config.toml
model = "sound classifier"
dataset = "phrases spoken by 400 fixed synthetic voices"
train_examples = 39062
time_shift_ms = 100
n_mels = 80
hop_length = 160
input = "log_mel"
spec_augment = false
win_length = 400
targets = ["speaker"]
num_classes = 400
arch = "ecapa_tdnn"
norm = "groupnorm"
hidden_act = "relu6"
weight_standardization = false
depths = [9]
kernel_size = 5
stem = "single"
widths = [128]
loss = "cross_entropy"
init = "torch_default"
optimizer = "muon"
muon_scale = "original"
learning_rate = 0.021
momentum = 0.9
nesterov = false
orthogonalizer = "newton_schulz_5"
adamw_lr_other_params = 0.0011
max_steps = 7600
batch_size = 128
epochs = 24.9
lr_schedule = "cosine"
final_lr_fraction = 0
warmup_steps = 220
weight_decay = 0.009
adamw_weight_decay_other_params = 0
Rows from block 3 of a small sound classifier, named by matrix and row number. Each number is 128 + 32 x the weight over its row's rms, rounded and kept within 0 to 255. All counts start at 0. Numbers have three digits each.
After each channel's rows are labels from the 100 clips, of 14976, where the channel reaches its highest value: "responds to" is what is common among them. Only what is clearly more common there than usual is listed. The data: phrases spoken by 400 fixed synthetic voices.
# c30: last pointwise conv (model.blocks.3.c3.0.weight, 128x128x1), inputs 64-127

c30.60:169161118126201118149131145100187157123175108126144091108066190093136119099074142141112130103172109098122177158139203100160085155083107099157071099119121087139115161068101123132130120137137129
responds to: deep voice

c30.115:133108087085082134184173153194156126169193135147197086209111134136124151205118072104168149165102091100138102044118141172167107142129146239159112083133088087119127114114148126121141076102127124
responds to: high voice

c30.36:121150095172133165149136137115102062158138107135101113121141132138129114134113149149150155146150127095183108186100148131117125079150096106090093128111099232086126130136079102114064134169132182
responds to: child-like voice

c30.126:135119145070166156153078122087141120155149099179134127067178098099103128141113219135124152196106148071127060138121067095154120126113132164116182156121125087158105095143103154119139090140136138
responds to: high voice

c30.92:128172154157129164128080078145129076213078177135051156138129114096106090066073155109106084120091088139097132145131209107087110144116122069115137102109171110112150124156092143105150132111139091
responds to: low voice

c30.91:114135117135140076148109111161145094099188091136119169070091143161096119124111128147147145164127192166123197144120172146213102147097140092136087120129157138133136093084129116162164182095166203
responds to: white noise

c30.103:104114138165189097120076151118096114134107108106121169132117148150127159053136117180160079140130107094094194136144153126124105065139131114133187093152111128100116110125079117113104084089092138
responds to: deep voice; white noise; pink noise

c30.8:075112127074126168158105082131123122133096143125136183132097108150118116136069128068110125115118123139164112151140076171144110093151119158162107079140162109237157103232178105121150195101140141
responds to: high voice

c30.82:134118186228109198152085116153111098095083146107111139150143137113163104071154164126121125094127213083142142083127149136090100095115126162181094173127094119163159125091166156156143210142142155
responds to: pink noise

c30.59:094174194106111108160122157183132106105153161088119179175063133090154124094101095083174160060115131120095157156130184181105093106113105135154094130124155075128121115088140147112158177109193148
responds to: child-like voice

c30.51:160107118144137110102161103139108079157116114090179107131156138122112094169194107098106149105158157110140098111110071106161129157110182141085124140104119119139112160160178078162206142108118186
responds to: child-like voice; fast speaker

c30.5:129155113162153110136088103128109079146114064114135173089118128133093151125118133122146124117133109125165081085106133121184116139118081160124147158098139056105112115121129144132098075177171108
responds to: high voice

c30.105:076098098129083122099107140125117157157127112140125154136100140105159106107102088122122148134104145115195155160145255157147098086186126102141070105098141120136169121154146118125202115092139080
responds to: white noise

c30.114:091103140128128162111132146149119140208114149165134108089077107149133109141170116125071126060094099163115148092181134123133120129145128098134130115071124160173116165126096127127065128140078168
responds to: child-like voice

c30.14:161091130136165182094105130110134078123121115208133090159080131086107124146138122123109134104122079091143126129132110142125127110119145053102119194143145125080097100189179128152214173139131075
responds to: pink noise

c30.125:097109156152154122110115151102095177216107086122084132084130136166132130085113172106137133141095181177138104047102051101146125106135103101083140166142112088185110107186114109130122112108080131
responds to: fast speaker; low voice

c30.50:185136146128142150147116124174095128128056181087114041073130123181094165116167143111088108107148071079141128204149170103145129156146168114141209129074158181094145105082099156146102090076142107
responds to: deep voice; dull voice

c30.1:158102150152101144140166149168067137134054167101145084127160112186132150130129177075105153080090105090089089164131122103161131180149198122146159117137100124115105090156131135117110156156102157
responds to: pink noise

c30.55:109102172173198153150171153096130124087076152147087121175112111089167113098123099127146131131126125144085184158093205133097130088132118127132092113207171127142136092111124120128107116128136123
responds to: child-like voice

c30.104:125078144118108117144137058196087134102123164159103126120125126193171111115063125115156171156117087120114104140134094058083127174126166203105140163078151176117128173161177160114133186152135095
responds to: pink noise; white noise

c30.84:129099133147099163098101117115099148114101130105148124156092087087161107167182145110139081082097109111085178139103182158112195122118180112100124133146085151099115155084135078088140149086141132
responds to: high voice

c30.67:150121170102123061180143112128095117152170090068135119140100120129144133180118126067171098105144183123183146124116154158121112094176149090172117153151125081183107090124183080141146124102116110
responds to: high voice

c30.87:111103135156151118137171159201142108095088158133190123204102148095113120197106077148103181091100117155152154123100135185158121128141067187179152133146111089110160153108143144137171161137134112
responds to: deep voice

c30.13:128124108084180094097085130184134088101091090083143109157156158096188127105131113111100112150131088130109128097123139163111124082108076111086115133116161110118098073142166162085180066123106116
responds to: deep voice; pink noise; white noise

c30.57:103192158095142085122065142142134123097135129160099165143100097131140116119076189118036171252147070115071107130133074124113092170136123181113145152124113113122103114156081139183145145099144101
responds to: high voice

c30.35:082083108112146101161116129131220149153145160119156108087097158119045159146136131183131139137125110109133148130147118113069161097197118110136104143112108117137164090155101130107116094080080151
responds to: child-like voice; white noise

c30.3:094139165125111170158124105120124127072165130116126153165121161100131194086104060116120072113154144094108155100129135163111153135100107117116132142149173122111089116094149141082064122133146242
responds to: low voice

c30.9:091162055147172135140152155175126162146141081137132124147119090131199123084103068109081225091153110100091155107103139135186106122124108140101152121149141162100127135120130121134107109158180096
responds to: low voice

c30.81:115092146109115146140087100136149106077115114123131128101110184105120049108111092141149113096123098136165068132161128094093112158160179079113110138112147096111176115185133146194154084085134192
responds to: white noise

c30.76:122125125106104077129055170181149135159138110129163079139078104140111160134201122153099191155145192135125115075129110181187117091093142144126113100092112146064125112129119126103204156131145158
responds to: child-like voice

c30.116:151149103137130165122134159127169101126091112090130100109126206087109100103107100098136098087139111102126171214104143145133148157148102095068149121099153110141085119111161109132125155115113225
responds to: pink noise

c30.4:112139132128124149145134116120123164170111123068131085154139107135135212155124159061085081173152110095129104075159092111147087149156123132084115084092120113103117101166110135159162113139149110
responds to: low voice

c30.26:072060102195140136127140179174132103197179089110097119156112077183211127088086115117093115144127103111102098120128108109151114170147086082086124150101154137127162148117150119153108101097118085
responds to: fast speaker; low voice

c30.107:151097108143161112126127104117090076153105100138114146083101170108119127088124103095109161102157145121120131155144079134183180126089082127119141101111150124141142117086118067186136142167064166
responds to: low voice

c30.40:115133106114150112155081100083131105109102139202111139119101127176072200089127161117069057157106129128120169112141175125183144129153158127123140088040110148112142117141121114143115114151175138
responds to: white noise

c30.32:149087107177140110132064156138118085115069146137190084163162091127154168116103126125131128136069176138154082093117109183116139144115132152149103080161126083116143067103128121137246116079128098
responds to: deep voice; dull voice; white noise

c30.100:106125131141164109142158085114124076173088102099137112126130183147210163111132162151136195153177148146095125172138182183063084067085082105090042079139153099196152100098145173146175096101113074
responds to: low voice

c30.70:122108131139120136075176108180120103124114144109196111169130151151113155155142103119134145070106167141153142145110093170180128101121186160139149091051175152117084162133159160128104183124131132
responds to: low voice

c30.124:143104070093090071037157091094101105108092141134148091083109111120053091111157119127153148064121132102137117165138074156187183158144123119155119128055160133183145121127145088160100134156117140
responds to: low voice; fast speaker

c30.79:137123114123120093185121122064127161157127112104138085161105145069089138100161053158147087086105134111091148132134144146125134126133078091146105147094106147096161104122143149100085133212117129
responds to: pink noise

c30.34:114103074159100133183150088156166109178169058111093165121168144123115159105154175130105154130151140100082114183108128109095113110116128097044126099123089116175133113127111144127106151158167095
responds to: pink noise